Weights of a small autoregressive pixel model.
Model: 16-pixel images, arch transformer_decoder, norm layernorm.
Training: muon at rate 0.021, 11400 steps.
Data: trained on flat shapes of many kinds, plain or patterned, on busy backdrops, 48750 training examples, 29.9 epochs.
Rows from block 5 of a small autoregressive pixel model, named by matrix and row number. Rows with one number belong to one neuron. Each number is 500 + 25 x the weight over its row's rms, rounded and kept within 0 to 999. All counts start at 0. Numbers have three digits each.
After each neuron's rows are labels from the 100 images, of 14976, where the neuron reaches its largest size: "responds to" is what is common among them. Only what is clearly more common there than usual is listed. The data: flat shapes of many kinds, plain or patterned, on busy backdrops. In brackets: how many of the 100, against the usual share in percent.
# gate: MLP gate (model.blocks.5.mlp.gate.weight, 672x256), inputs 0-255
# fc1: MLP up (model.blocks.5.mlp.fc1.weight, 672x256), inputs 0-255
# fc2: MLP down (model.blocks.5.mlp.fc2.weight, 256x672, transposed), outputs 0-255

gate.295:498471471467439546535509486501531472493549527506468514501496489522560492489525493496543520468469500539535447510512505481511486476479453506497491530518502472524517501497492496514502508484492542496534500531478484552522453529464542501479498465504482494470510494474472494468511517515495586471488503515479496502507495500455466470447506497482526485484507528497482502505444508496537470498514524533521487513519485521444536520488475493482550502502508491525479492484468486525515514471490497538551481491496468507507494500515461503505519523501507474509498483541496512502495527506498511508488518481528513483461503506509537535516478475527531531482489534494474477480486473503498474471499490461515473485499535513502479513478489492505411527524506552538577521459497460525542507511491489
fc1.295:464496473523497448544544529522501534498454489496532549506486490464529525484514514467528458467530579489534464504464505487492530479486477508552528505477476500481444478513533467555499451530484546531502539515486495503489524509482512481486486509490517512474461464495480519510481484518484515536447480477513521488510516532505497497471545484494483510537484495493486508525495518522485509530519521490485512479492527487480528499496517484488486494482509558487508470438475509501505490524539523524502453493511518520481506472455514532458514489465522481507444523504506529498514505476470431517539493511506519482501462485509529500511522465528507492534496461504481487467525519532496517511495504482451515487512489526518492505507510473484492512474474514490468538462490527566502537490517474
fc2.295:507527523537529514517527507512470519492488457492515544492512538537431505509487465484499525514500515502444527513523536481485505549459520494491506499500497493465514508541491533477456522528513500516508477511506523479515463506513557488493544499496529523535479541484444470492526532509486459510512454463498474512505509440529529510488519511504488515486458510529511472480492529508514501497474528484447480492502475549528491484503480498525499468537493482475526471490492508460516450531481480460434539482521487515536546494528510464555493483530467484505513543492510530466529422451503523491474487539501485486506503485522483482473482507507492514435493497516495513489524493506520510473500475493513516491539503512487470480498495506471488507535493487528509484520510475469490527528536516
responds to: white shape (48 vs 21.6); its colour: white (30 vs 8.2)

gate.600:515502523529501484483524518480496484481494475479524473488521508490492532506476536521487575453502508468528525534508491504506524515519482530541479481483485539508469491490471502511487455494491497505525512480524478492493472468514540453497478482484576512477489448470503488508460453531528521537521513502507519472531498455494457497525490537498517481460493480544478477480468494493478586524498535506494475495470486484492484480516536513518492496542523546520491482509487503490519408496517489479484527483492498490505438536500544494478540494498482507485453499520496501471532544500488508500526506487507502515513487473488530512507512443480532469465499490510512507472508526501574477515509500483535550484520494482531495501518480509492497491533472478493504493466542497473510492451535507
fc1.600:526502533475487478510510509510474459502480492494499528515471493477506537508486517484464495510497494518508490509477499450466509486498499494517497503506488478506497481509552524500499493530522492506507588449500457502503493489495532502500519474467508496495464495534562501492569497507548483504477466494461561490443496480495461481528502481467510477484514520524509457483462497537480533512487530519515503507504474474508517523495526513500481514476487541527472479454521528493486496491511465541529555495517520520515444504469465510493517529468514488505492484512491516501467500502483476508541474485506492497483463479499521482551532529478507503480490507510447431542528523497490531566487499487460474462530512544456491497458546487497520501546496520493515549488473532494504543470500501
fc2.600:495461506488502510508526522521459539547481511506534491537466495482480461505520558466491458471484500465456524489490496515521522504475488509470494544486499507503459519504487484504487508506453528505492467508501483523529465538503481511505495470531510524507510507470496530517471500503489509468514500486534492548494478492523477446493498517490476476538529504440488436506488515479517561508477479489484523480547530484451507523491525535480491500505477513475468505488520487489444555516545486476506507498536493456484558448493476544497540463494491487514512508504519479489456518498488527487531505529492568445494522464514468505508479511471510526521486472515525480471500488504477477520458532506474523550556537496464487507457517512498512478506483520494525512502522464521479500485508506
responds to: purple shape (53 vs 22.1); its colour: purple (42 vs 8.5)

gate.453:458496496501520531485500504524500506482500467503501542562525508503515425488518495474494513534519533474454471459517504513522482539464518510489509485484520523518481485499488488519498489521474505525534461496506503529469504471495477476488461500513570537517535467526460514486476522479529533496487512519512523512511477545491481476507536519502514500499503466475497472467496557482505529503502516481452492540473508458485509490521498511469489484521504484465499531525482509554498526516495518461543495473518504470454534539445496512540498471496470481507469447456544476486470498495530537514502501483492494469505541516478458487539477504495488501518516501449525512493512500486515467513478455504459475507481496480499486501539519565490515493498506487482542468495474560513554482521511525
fc1.453:525519446479478522500522487489564462493524471503480475504488524552491518531464486493502538490482470482480523480485462477489497491459513513514484497549483495505504495508501482489537530492487498519490473492462532547477462490500522512467521547519541553483460491497485487472462479508490524501482496500507459504500540458503528477447484545509520518555537498460470484511512530511487517501528550468487450457515471534550511544512478511515508570461487498521493514515487485533511488512473494502503525478501495545508525484498492464523488472537502479478494484516518484503533522478526485487494518453511485466528509526510464499501516511486515501454523503442549486478529482508523491473503483488490490498514487490490532504504535492465492496515508538518537505493449508541538482502484428
fc2.453:475537463503525499491490481517500483518481503475486480498535516460495486473496502505489497507473512487478457466504536532515532477516514464500499492498456519515491510543488508494514482478490483490532505472526517497541476454476513499476502479495476514502473504510486537485481546500489520485480509510506511467477478509577549465513513492480497510486528547515507586521464480564481489521498509473523487519517518509462492456475522542509480478516511546555537531524503472498531501499495431454516465468533504476500499468498485497489469474526483498500513504506495488477466483521525539482561522515525515466509512479553443534496520506540510484500465518491523478543488468487511495470488486504484503546496529482490471513509524568471494466474491518504540502454495511470485545510491494
responds to: black shape (74 vs 22.2); its colour: black (38 vs 8.4)

gate.445:535505441475458514470537512534525482491499428473485530476512497534505550517513480503531504518544508489503508523514499477512513490503470445515524504473478505516514492473515494534508541480487533484467488492528501496535510564487474511500501487500517513523487514459456464502522481531454489491504475437560544483481503478525478454491547518522480487417475525526488533489538456519518485518549481489507485555507480513488463464523496481501525473489485513445522550480520501484486509512529528492529467495498515511500481509505492474518500527459505523524477552570501533519503520483472501496481513519485510513486507497505475517506476464516487480547476522467493460493493522510522507475528479514526481489523493509495491503522492500485524532522517494496471461485502457484467483480490489
fc1.445:473479518474511502520512474485495483492500502483486508509512469516520536486535490452506466458482508494492491439504493496509461539501485530488511475495503498493458526479544498513491516509523469495526452496521552511526496479447515510483499471517443491517503496510555538534521542476506452540505508548452512469520517522504514491470513505496504536520503472479524497521491513511530449477489568479485556488480498509533492534467503540546476523485508467564519513503511487510497510476484471485488499503484518520478479493542506523444503505461520498496493510476541530506517499512566500473493504473499481519505477464522519478476496483497441496467467475479481512479481525511485504541538496451469564501463551486534456513500514525491491504536498491473470541501524521483509518499510502
fc2.445:498498504502495482505471509482442495499480507548514460510498541490478496529510511518510512522528519520475487461512489490512514463480488486512513529513453499506467506524537495541480564490483485521527494489412478487477522559527521524486446513526503524556482515538527496456506480472486498458497488513463491505458514490494493483479516481502491516466544486461481467516498488467458517480529465492511463488524531490518521490469488481487511521542516475484480499476519520511501515494530487479469536508480544444473450502504531497539500511472477443512462514507525497493497503516506533496514519515507501509527509543488491512553544446494504489506541504491532538441489502473549519546494530489490487499541469506513479480504489477468485474469518528471489475543502524497514506487520460
responds to: purple shape (46 vs 22.1); teal shape (46 vs 22.4)

gate.66:495535556541513502488504507473477531493486510513506485456498509497546504503509554470490479483490471481483489482469513476530479493504499496552525478515520521486474502472494549469472540511542514468530475484484525491557562489502501464496510500503477509530536479443509500487500514494519463498527506488516482515487549489463563514503481517500498482475514538500486483455494478487488495473493544543468477519523478513520508490510561469493568492473526515504471518475480486466457501521495448480525497476505494535541489464520546541485490459525530502519519519542542472507522508533514489545470498478487455502490506525464522485507486469493523514502528465495443480458529482513522521534442501522486515487483514466495491511494468502499486499487475482521511520468460500510490487529507523
fc1.66:532432522500504506489533472500507517532487507499527461490495523504446469503469454513523493485527496540441541525519539546465494513531496504495454503477514487503505505485528491532494488498479467445550527538470527509485488494511472518521510522517472494524507553503504501551509483518487497533489540503489516476514524478476448461484495470553507496506462549493492516460456490456534521489515489509498495513483484546504518484501531479488562490529489499502503470516462445527478511485518475549487470508535521483475474473476464465507541508518465460538475514493487523490523515536523477513481515508509512489496507483521514498514490490493477482506546455509540517500496455458526520475514494489486516518495535502519460448466477529512489490520482558498503476499474499517504509512507463
fc2.66:507501530496534477471479460509480483491577545529532546506500522489504516516484493501506447516479505504491507500501495501498514515463516510529527468500550519518513488432491425505527498479507534488496516511498501501487468492565526493510496521514542452484487535487499512466526497540504502521502481449500482468503503575466512477473465504477476513473525532452485474500465509497519475518511480499505510519540506469481517524504510478507483519491555465488490506501496457526473525523496474550498518541500491519515515455501454526494530478484515518485537471508481491541497495507525476522487497507442472448524536505480513494475488510517492542487508516491518497520503497492496472455458487484494499513476492496561489532515475520521504549497482505488528423537512495510495532493500540
responds to: white shape (45 vs 21.6); its colour: white (28 vs 8.2)

gate.470:466527503472489505453503545526500512474550502501493471527501542475517516525520510502507502495507506494543532510558490525498522540536459535539460491530521468500482496516509467472510506493452507509476462523519485451510523464483509480482498481501510521447510505518513504501475508469487516469492483518526522529534517472488562554491497507535476502515487426509518495478547509525526524518520525487518515487524517483502523522536516463523491478497499495504532526494511529452492524479489508483485524542451528460475475525492514450488503487492519516492503483494466451488468493469439512479486536481511490498458457464481497474487489524500504538481471480478508479499512536497522538545464484532541488519476501511462480435499486489440515518479492505476531492531517497513519462490507484
fc1.470:499465508490544517458515549487476557459531496554504523504473514533489478479511465483471490502489491480496435501504519470502466521536520533516519508524466499478483583521470490537503488478509482501484542488474499497521527511487498536475512453491534499473480493488468493526474517513479493508474477513554488507511524501509514484476495453495548501536529493470500489524539509487468500532465474554527546488491480544475452459514517492509521490492493520466462458513489485482533459480445496514489506529470500523490454488535565507529450509523508473490499540495513519513502546485501507509499492492462486501464517511512476506502472514517511492503508496501511535446492535482474502482529496540501487498462481526495529477497450514514473480503525504518476512509523486479510517521466550
fc2.470:478505457531437495515520508492528492478525486524465504471518522481470509527473515523486515465477474484485517479533498476512551486530511515511515465528501532548533468513521523463512499512498496491526437510523513523489479531519526476500490527442523467493499481531496517457490449489492514534514530478523520504513477520477460541484526548512497471511461496508515482479493518510523455488498514461531525426502501448543528431505487507487529502462510497508505518517521473458549557503536512493476508489503465473509527510469489483506535488492507492501496483525548510486536532514529470504473494518513515514474488505509506460530512539497505485485486481505436523425502544496495479497526501480527494522492530475479528497458516475489499472450457501522510499506501519494511501501499478
responds to: white shape (62 vs 21.6); its colour: white (41 vs 8.2)

gate.15:484512491515533486515476486494490500464521562519520470487497516494522481516511530549493508476530458484492441528517507551553510506474512471498462500484508539496531489494498533515509510541482503505494489553491464483510491532443486516460509526489537508528500475459502480486536538474520509497454536501488505516487520518497561450508468533484478478473437480498526476506504455479510501514490503500497536510515540500524511486486523504487517548472531541477509523494494506439515484470467482485472478447516486504543530533518480463493524497493517499508451480519521468508518513549523514493502506501474521464485455492448479521518442475483509514489512472495487497474538515544490504506488493514480475515515472488520526480507518469500507496494553488507509458497538486494500478470533562
fc1.15:490497494481498472511473441502561501523431546548501500464489547487515534527515514482457474485501486552561521512550462493496480474516461532537477471503535508516486504497500508541514461496489492500460490514494522487532501493500515530508514533517524520489526500505494518496514510507468525503481532476486464527490499527484496556477487540461504512456461467487488491547495455479480505530547483468515504512499488489463560518532454450463450485466480514540512483486491486532502521491470521514466520516486508514491518496482493507500491472503479518523518507526523452487514528464496489505491496498490480499516507445485477493479446510484491502505505531494478506467490483482488512500523480545497533536537545447486509538516500480482504480516508521457536520502531488528542486498478483
fc2.15:459498523520497525510569509499501496507495544503531489519509471479485512448484495494473500475499470515474495488446505514516526468518519523487478519516499466473527507476494482509493492523493503545508532471478483529517502469472504519505490482545508531492515485490491472496501525525501475515499487499508493476519497447542487478515529537481496509485510436464495537513513540416515503521488494533514451522490506543529454454489570492498510511483481565491500490540467474519510502455505481510529544465511493472499483507488496456508492463497497544509506547519499476476515463462525508491475467518526505520495508507523459487555498480469559497496493498519490477539565515517491493500505494505489479507534485492562547482532505490502476538484469514512518490510488537484477450506482470
responds to: black shape (56 vs 22.2); its colour: black (36 vs 8.4)

gate.88:504499483484504493475497494515530537566514522483505477475562461490521466552517508451490496539521475501502506481536462486519491501499524500462509475473492526532480446530501490458503545468483509451548458507479527508506484509480479504530504514505503499550532538459496491478513516492524434488530497502516513489514506500510513473516509475465507515497495512483517508534487495467500497521509476470478495484511503497448506512486470450501556505506506498512494530478455498442498516470519468499555523489531487432529466495505462497531480483490467503525479506503497480497566523516492495525515548482515478525492495498467475481507496497532529519460494505535463460507505515516532538493534460492509572518536490487533488504501459472489502501539531499500474498499453506503492512507509543
fc1.88:502479509508469497491494503514458490506511538515470493542486509500497505467511488561471542473490486511492501491441515503510515482484459496494481508512473516473496517455501486543474446492524453487494545555443468473490545500508488510514490460516493510471483494500488501485477466516472482560493524479498512531476488477503499513534511511531521510466504461482534502513495519503463552542492506523499529517511508495492481455529475513470484500533502534495524488519540485478505470488526521528449517493481514532447508533488565482477551551469530512470507551482501530504461474467498575515502494477479554506510483504522531507516514500461482492512496487509533474490500489488488468515505486481535430535478484482526519531548517504452502465487497530509502491496504517504494510477515511
fc2.88:440498488473505525496493497488442492516497493516470516531560524461437499491488467538502474465474502512531479506489496502547482542531495482455550506468477527454485477496475532519494514521499504501471539527461489496483536512483486493494515512515472440508497462503530508521536477468496499477454493504505480499456494542528514484508540502480524477484508487535498478511543531534460494493484493485481474505508510477506469459493538492514518519538501515535555538508510508491512483490504496506456440506532498564535517497522488461534500486515484485535511487458491475511530531542498455462499460482474534495488487479489507509494513500474505496516533492506536566499498483525481544498465492495498521504462527503508525474511475517530545520489549499488489531516494461508487536494518489
responds to: black shape (55 vs 22.2)

gate.257:504506467484469524487526492499521498518514493478510514509498521500476509485484499453524478514483512468528465501519523497492508535498484530523473566464554480554502484471533455473523575517457529498498520493539516501519458529468484483511498479498525496569460528526516514508472462496505481483479534516527500460516515532551485496510505467487556486517499524524490451492491491538485526504490498494468458527508455523476566500508513536484466499461552467514493496471466522516516486489500532504518519503512500475494468495509470499479502467544541477512494464508515494497496479519517499540479511553483467489493536460508506508518508499516520495484510532520510482507494495540473473485480475494489522498507506440492445467493439477524527456473496512528515470470500489504530475486494530
fc1.257:549512481498452524546528509465508478478508513490504446530486506488511546481497462474550513488515497474496488509530462499498492510448511519511491524511465498474464500525465477515465492502518555510510498491517523495472474512490509521513486513479512515490471541539484478497498534515495505483518520465484507550512553482506539505498511501499485490526510495498482469492521482525517514485480473466456477489501532488483503492512458509520505518470463517465546496535493519536483510511482502469470477515498466528515549521463487488511522468530512489540515557528492517525475527484501454507498450503459543498480516525542462538455530549510498468517448476525507466503497501518491441474498481465522440502508510501505508536552509517512516528483464515514499487521485486524503478443541450
fc2.257:483475535490477540546472482508503534564504509484531516475521499435515456524475492476529516511457514492538532493510533501508485522517482498467492477470489534520459506528477472489482464448519437515509489498477502518501502519532498532472474513504487520484493493516520519511498477499494522492501513510497479470463519481510487504503479503522500461468503515549497514472490484501526486494521525471493470527495482444522493509484509547517505501478545493493483480506499502520494493493487464481502498518550520522554480494513509539534487564477559428503456481502540491486503461506433472506491530460510521483501482504459470508509491495475533524502527507487525517483457526491526526540487559501448494490495470463517521518485527515527488504467501538508529524493504545486553480534504492
responds to: white shape (67 vs 21.6); its colour: white (36 vs 8.2)

gate.74:484520486478469489546495508505506459542555471523509510495492467501501519476508527499473491520443492563515468524511541526534501476521505515490452496491518534467471482481519484492498493481511499476480505513559470489543545488463504571511496495461528504519496509469498481517514496496489490509514500527520488495486521486478496468506512526496501473503473486495525492465535503506546476512483574459500499438514506448512477513469486495480479500494493510487500518482505506491497513497496499517518525524503511479490488525484473457481454548525540514504487532508490489498462428428490518485500481485493524486489518526513550466488496504510492468485514522523456522515464522576474494544519514478475495467539511480495484546510506506523524433491519472492512472536522518508489511479541513
fc1.74:491461550520533512512467471486524559492475489517522480496521513528527537472514497507551506516502510490460499495476481493448483501456453449500479478500465511501491498506510544486489503487498466540521539512509552485487490564520478536490514487489510473522500442529471461448508545459549492471502505499483503500507498556483525512513485518513444505466549486543495529504457521472518514494504514541505481488526474528478508522483503561456521535518489490453468512526494462499473539512500513521491464554493500499503514504528494498476476521514477521457520509483501528493486500504499478521483509478459490532489430485523489483527491501499497489516487489460494536504507429511471516509467482512490510518466543476531477498515509489505482508529522498507529473516514491524505537486484513
fc2.74:545523451506457503518501505499501494536502488526520481518483502500485460471500487505481493462496502471494532497536517475497464495490512487494530483511498492497491495514508527494527477489482533450514470497467443507455475445436505472504509511564489559516467538489473501523468440471487496488488464526483515486505498486507500474496522526512497519517505510517516527488524527490495511474468532482537502513486487491531506521522507493487485469520505506492495507480516542485518509480501496502510571485477502493491528518487511461520540473497557463545548534511510512497492475505535491456509474531520474497530487502488535490511483474511539522474467523509535457474549540538528483524459514502463475520530468534540511474488473528474495476477471496446501472454535501544497458462532512
responds to: purple shape (64 vs 22.1); its colour: purple (35 vs 8.5)

gate.205:510502478519502552517488520500461534481525520506509453501497478447499566458507516508471447510489514517469532525457491507535484512494510474523476461484494475524504522536481496535498536498456505459454492522497483486501491494503501478439533497462504536476527488540499520519476526495503510479525535474537455480481519476476433517495485507469537463513485477514527475510517526489489508453537487494500516520500464519503533473502501466482513443515492501484483473482523554504511497466470481511488552540486446522467545474566534512509508474503495544496483545469490500500509518453514534527457533493481486518489539495492521516474506499488460507498533529509513497487516512491460463536524497516507506507500514492468483470492509483516532526525494507514527496505511462516484457532489513
fc1.205:488516517482503497510528509510492522529501490498493461458447447547533514537525499524498478487493458479459519494525511482499459473476484537487494521542503518534472476530541491488548507506523504545443472545527505491530497459530499472489494541512481511494522522503466481473472510485532450500558495511516474523493500506459507475526539478466539524475473505465514483533496471552528489507485511510506487495500536514512518533545489516528489514501492504513466479488523519444513517500491494493549489481496518504495471522491444502510453487445537474452542490527489479465482510495521479487484449509535466476473498525539522507470508502504556511550512492492491522491533495488499474458464490514513530500497492520477530532501470510513486434502480463500502463514488526486496503523507513
fc2.205:482478468515505538502447537471515481492489516491460493495482510491490507504496449472455472528462519481552466518476529534508485460478474476511507453469544469455506533520485510492479450547524504559507501494476558492479492509480486522527494533507548459506469510470470495488474489524479553471525470514472485495528522547539528496494500469497438475474508500499514501478521545507491493520509458493539521497514487497486539538485498501531497511490506502500545528504444488515524521494499533529491522511483462492503536497533506454536557494483464531547489521528472475492527483487504501467458513489512467470522492449500527476486497507520480500490487483492490520511478548527496528498527514484511506511534515457508484482465512487533492542512554511473488514495484492507499506499523488
responds to: white shape (51 vs 21.6)

gate.622:492502532517529501473456514493495487501511472517507521495525517467531499567511512493508524499520483481541463499535484490481492520521503553493506490492492536519452513480514503481503520472519532503513501468518459491508513511462476476514514501488476476503485475510504537509472528494529529471511507490541512494503489528507511441449518454441498496493496523478454449444527528488454491474526493474461481539476497485527532480507458534466534494506467507522489485487531486496514500565465505474524523486492508495555476471457474512493502493496542499513509451523510493480493470518469498539474514465516526480478470552532459483512476529577510513500492505458510474482511513518515513498482495505485556525499502484494525550524490484520531488533486452527503508513486504458537503515465537
fc1.622:504514534501481559487492550519494501522488473483467500505484491536498487487523467567491504525512449478523505528536480496491544492492484522486536443484460517524535494524481461527500493493504510468483548513481487489515543503484521503508520517517507501510515512478472540490494485512494503456446461495481485515479495508489485454503495565515514520500487484505478514507503541528524513444474515471558450464510489476516509447522501442505502541495520511488492537528494453501521479466461517488500479466545508496517497498483490486523465479488490518507478497506475501503546536498496509501515518473454474514495538474437477437512473547482536534541511499461440470526492492511526489497473507502501535510503482517532499506485478492526525520536551514526473508474508484521494503491513514
fc2.622:498509497493552495522493506502505501504477526565492468465518498477553550542494488503475458523516515483540469495492528494463532514484494479462447533499477431521471523509496483487449502467491487545531448486519526455471477488448522511509471491509479511502471476495529489472511504480460508546503508507555505464433492516502501471506498469465466507493534519471489488494492526483477472486521483478498492494502501494514517520539490484520516495532484516466445480528489536478500514542500473469543496481473516483538506529467509496488476530529487562484549527533504507489471471486520511463467515497474522543506511495538464499521495520515515522528481489535533496490507521528505497482487510551493551528512507518490514534509497493459491497481508465497484484528530507481520465516487539
responds to: black shape (56 vs 22.2); its colour: black (28 vs 8.4)

gate.504:483469522505465542456487495523527488468498513476516547514469463463504516539469517447500496481511486491546478507512470477507502502526481491471542508502455520520512491524528460503506473509549523513496509523487540452505523505479544506498507508504492475495553491484517487475491498520533503469493511537517558458474474539527506473494537525489534442465497502490545518446527480471484482493550503505521492493461500509506491540517567503539507482494480504511463519492516476522448480536530481474451487473483500514516544472530497500500509480534474541478500510505520504512489543502475501523450482474506504469497498508454501494524472576508533471504517498507506506492511531480502514498489555463496458476465471465477513531511496495491505482499523487510538490520477472491464474509482521
fc1.504:526517482485492487484504528504508485493474494487471500483484518530492504513551522485472505497449526512500522519509445507487474493492477484484473499510522522479487481478519512494466489475451507544493498463447495471485530505522536514477469538512493418449461477496501483503455544492551501506495570461539513479487513506493529517494521500469530530508506550496466549474511491493480486492493504514543488511508494502495512528524486476525471424488510490498466534514489428497484491486500502502473488486503515512465526505495520495508508511474498545482498523538485508546525530466478500482481539464479519503544505525503501469509501540554497519507507544511522483530526516482532499485523496541582555499467520497540473514509466502497526494489495481499519525485490474470481494471478531
fc2.504:479499558492482511545533487504502458529456473473506526523496456538507509498518443583477487491504504529507495522489511499455518487483498536476503501506499492483514527514505506506523502521509503489493477515508496493475534483489522461509490499502498521489527460528502489488475472524472539496529491478510470518502461444530495482513530527506543480530504532512516462473493534487515473568502513497459537528532479511428501547491489487485463487517502520533512516529478508474479537487436473538470526467515498480482491490511486545460495434547520524506508506506492509503502470548504540516492476490518560487465518494490492491527527505498519503541524450463521483464471521486466493522502525527474504500506499478456526541453505525505506524485478515503463483518515487493471476498477497
responds to: white shape (53 vs 21.6); its colour: white (35 vs 8.2)

gate.13:505482511509507504506492520483503479508424472488500466484488531475530521519492510474500540483531471493530548530482476465505536484490490486490437467480493511496453490538461509503487525568504542487484522516514496506527534482496531483534456493550505492474472503520522520498499509491532471498508526475510506481475479448493521500467498509529473507487475536480497488507519481465484473510477512532494481498493465516487544518528464475531498485497499505515455513489529502441515491548505527495519490498525477478475498531484510454501509501536531548556480497529516512532519466513503528536506491444520500460512478502492478509482506492487511484492485515515505524498488490560487454479521519489508500500431533534488509531495481451458543492504501450525568463486466486520521539512507521
fc1.13:488492485520475466510496511513483503541479514462536472501491528556475490482449538512548464484474441518489493471469525529513505471487492533515524490489504467469532513514502497463523468498499468514508509520517486502491454509492500496557477504509498508490491525442525487510462526505481513501498486446502520472488494454521504515443500515493507509440495526460438522476474495474494451473512535495510470482488531496528475498489527467515500501496508556476513527549490481444506497556482516510543491500492506529500484496510480516511468512504481509496527554507511523557506521531508479522516531445473508468548505496510486495508507493523514512501509516479495488521520449523546558520488549487486523509534508486469464504515525528506485457527530494518495456501493495513490482560484500
fc2.13:521542497512501506479475530481486475465483496532487503493513493490491477489516493524480501507457517508511514484502546479549533486518493488502525544538507450531491477506481507469529542465507534481509455437483505486467536502502499468495499527524489463538526468466539511492515513496539480467519467514476505525474468503455496487521460536485547507522484492484491519561515492475503472523476473508479495516525527487536489463526494501514529485548482495500529510488499543484520503462520516499502480498514493509506567524458514491530485493524517516488500504549480420497476516514503531487490495515551471499522463501478506528483462512516533496487487440512524501509489544473504517510430543444483518499476488508508523489495531490489473507504498472506510497514533482507548513490506416
responds to: purple shape (90 vs 22.1); its colour: purple (46 vs 8.5)

gate.36:479488462492501507462480485532499461480508525496532464503514514506502436475489423510503515489517486532516481513518542530518487531500501526491498446475530506527506505449456558482486491500468504512517460569476500508496494478528515509488516470543543465549525493477471533513499499482493516511547501516528480516506501495517424485505508511487516499504520495518462475516504536492470494487497455471484481529558507457504527474487481510505490449543471479518471500520500528493495526502546517544509489529509533504505487520492517459476513511480463500500498494533472452513513501490477557522555525466531488470446509488516490428531510513465539503489513504490493486482500492506500476491492517496485495525549519540494495539478504530472482506508509520490495468496519506509485483547479496
fc1.36:494478487514502510483503523487532498493486491482483493517512482474428476518479478482491514512517521538488489524470483494550511505511471475488495527500524471503501482472516483516459497521492505490452495479485542474495527528522467538473555549466499528487495512488489523530516514485542480523497509514502498517492543484474526430507516511506466530495494543551541486531476485500516470550535518500495487517476511497490515502471494483487529474537472498487453498471509527508506456511485523496482469549481523509488479497494457490508462519505522521479459542477542487447524521511468513503490474470478495507501535454512486509453479502547546463535561534552512506466487491512489499477521478491470535522469488508500496500512489484540522506506513544423515502481514485440497538533488500
fc2.36:510482499515493513527530497488471500495493510494501512486508537471498477497484536521513474513519492467481535466507542513519503490466461495508512440574489492445436513526488520512486513503487457495473486456547483500497507482501503470530480521483489507495513505489504493527470532529531488514456510510515490521463515471519534480513500504505492544511508497509510495520496475516503495522502508495544545452453530545442504519518527532511479498500457513502487496467500465543476444491475539476467451518485530496507555496499496504519511516470492573469506523523489527557478493462476484485484524509495576508492531494501510487515479548517486482524509526511486496473502462519489535512416484502512510498503512471497472491519510485497509471511492499514501556546490477456495472478526525
responds to: white shape (50 vs 21.6); its colour: white (38 vs 8.2)

gate.293:524528517493522518458524489530477522547492520497516494481502489520536543521525548487488468518478508492506512489480543530522490526481473505489534480496528511518522494440497512496500521465452530485494565487504539506529455504480484518496513507509468510501467497504526528491461511508509456463532511544500496532485492490484501512480484474507479491430479522481469468483528443450529512517483491486488466486459503507493566517493488484519493481496509501505532511528495495486545498500514473512497499520496491521491545471493497497489500548499488494496522478493464527481475505489472490484533493487528478522507491455516503549533466524503496486468466525535540492476445486510514517563487528507516497483475490507493473502457477494452456541559527437490476465543476482495483554504481526
fc1.293:511511485483524491505456517514540495511508503478489540493483497463521506501495496500459521498473518488458508492495489502503502498532518491497484477480524503519536489468479499517456481497465538494426453513529500481546485462516448511474445486449503527534492470464492494513481482529494497485493476494536483484540508548500502501481484543522532497485489481459504487512453531530499531517519487493527520500502514483511463514493507469526528505534539508470464511502505497462524458549526483512462499461523464495476526507572489488507496492497497544509500491493487513509436515481490469490539520517463502516504537547538491479525534482504493486509427533504510498472538534530531514510534462541490488488457519530501568518515493509486507516505468493522522427510503489511477483515518515
fc2.293:508515535494487475545497502470538491539488520504508519488514462467488528472512490529514511510514463460479453500515523445486469473508470528496496457505484525449459567475486488498511510496507475492484446536539512525534450490553546522522487488503510500500527516511541483524512507460484450496457520499506523492515532471516491495498480522475475473510496472530525524487481494496499516479458505497526501477523486475498517520530476520500486513522501455506532512510511514471486509502539513522499536488459514512471521466502529532452503502510500484527485510535503515498469502513492469492491482461539492490476495504518535531469470455474552479469470543470505501548521525473516479501516479496503503541514444507460445553508503511492456555549487483493548475484501516484502510500533502
responds to: purple shape (46 vs 22.1)

gate.617:482536449542526494503488510535495506507479521504505484495526519553490507527495493490484498466520467476494519509491495550512496491478462497448472505501533519497476503497480548442516570485489471498540474512485528511489526507489530493506454502514520501516485487465511520530461511537541506425490487498542441485490500487499504508507436555506529484456487502477504495450502495502509497508531456516521469486505465508519532518523515502486496485448485535526521479492490504513503490505493522510517491495487496504499501503520502489474501551498489468487492464511478474493451498504483519458521479497495476512483494518510549520493536474467471527513554481490496531477528500526527495480503518478482460518521478461552513432505471543495494486535506540555552497539493541524474467501507480
fc1.617:527498566495506500456500477534537469500475506528521481497516490512530487502562533506516481506506533520520511508510457531499522512509516513470488536450520500467518494515452525457493504477488484510489480502465504467490465512519523516475530480462529508505524506502521474521492479498482466484486488530526529519480515524509462523526472497482479552500512486511481442502495491488496501522498511541514503422482479516487523506500498510512519516529472473498527505546469531478503461501501477477469534482499452482510472476492515507467478536538499471524471483469513518539493484497519478492508492488518508472489535542514462547463519495462541488480502528494525506496481502483490498504505485523495508469528494466516484490425525500483556519463463503537546538475514487437543524430480516
fc2.617:462497470474465497484468477498465543443525518498477458507507463512482483522501509487508523529470510500505490520527476534548497442489496535491517535494476532469497503505501500515485450458523480506486524526471526459491491534465485549480476469485512530495498477526496494490501459521497505510474516517482496469509499536532491512506477515504472541525520573529498496474506508442490513485479498528447467500512477514501468519472523479507493516479520500516488492555513466512481458478540450496540526528494517472504503530496486518526496477530454529527506503527517565513500522465445536458492493497506516502514506494477514508497525518494498567486510512496540512523508452547515524496463514505540528455519459533489523466513514504478499454496482485499441489518491516505519515494468494
responds to: purple shape (67 vs 22.1); its colour: purple (33 vs 8.5)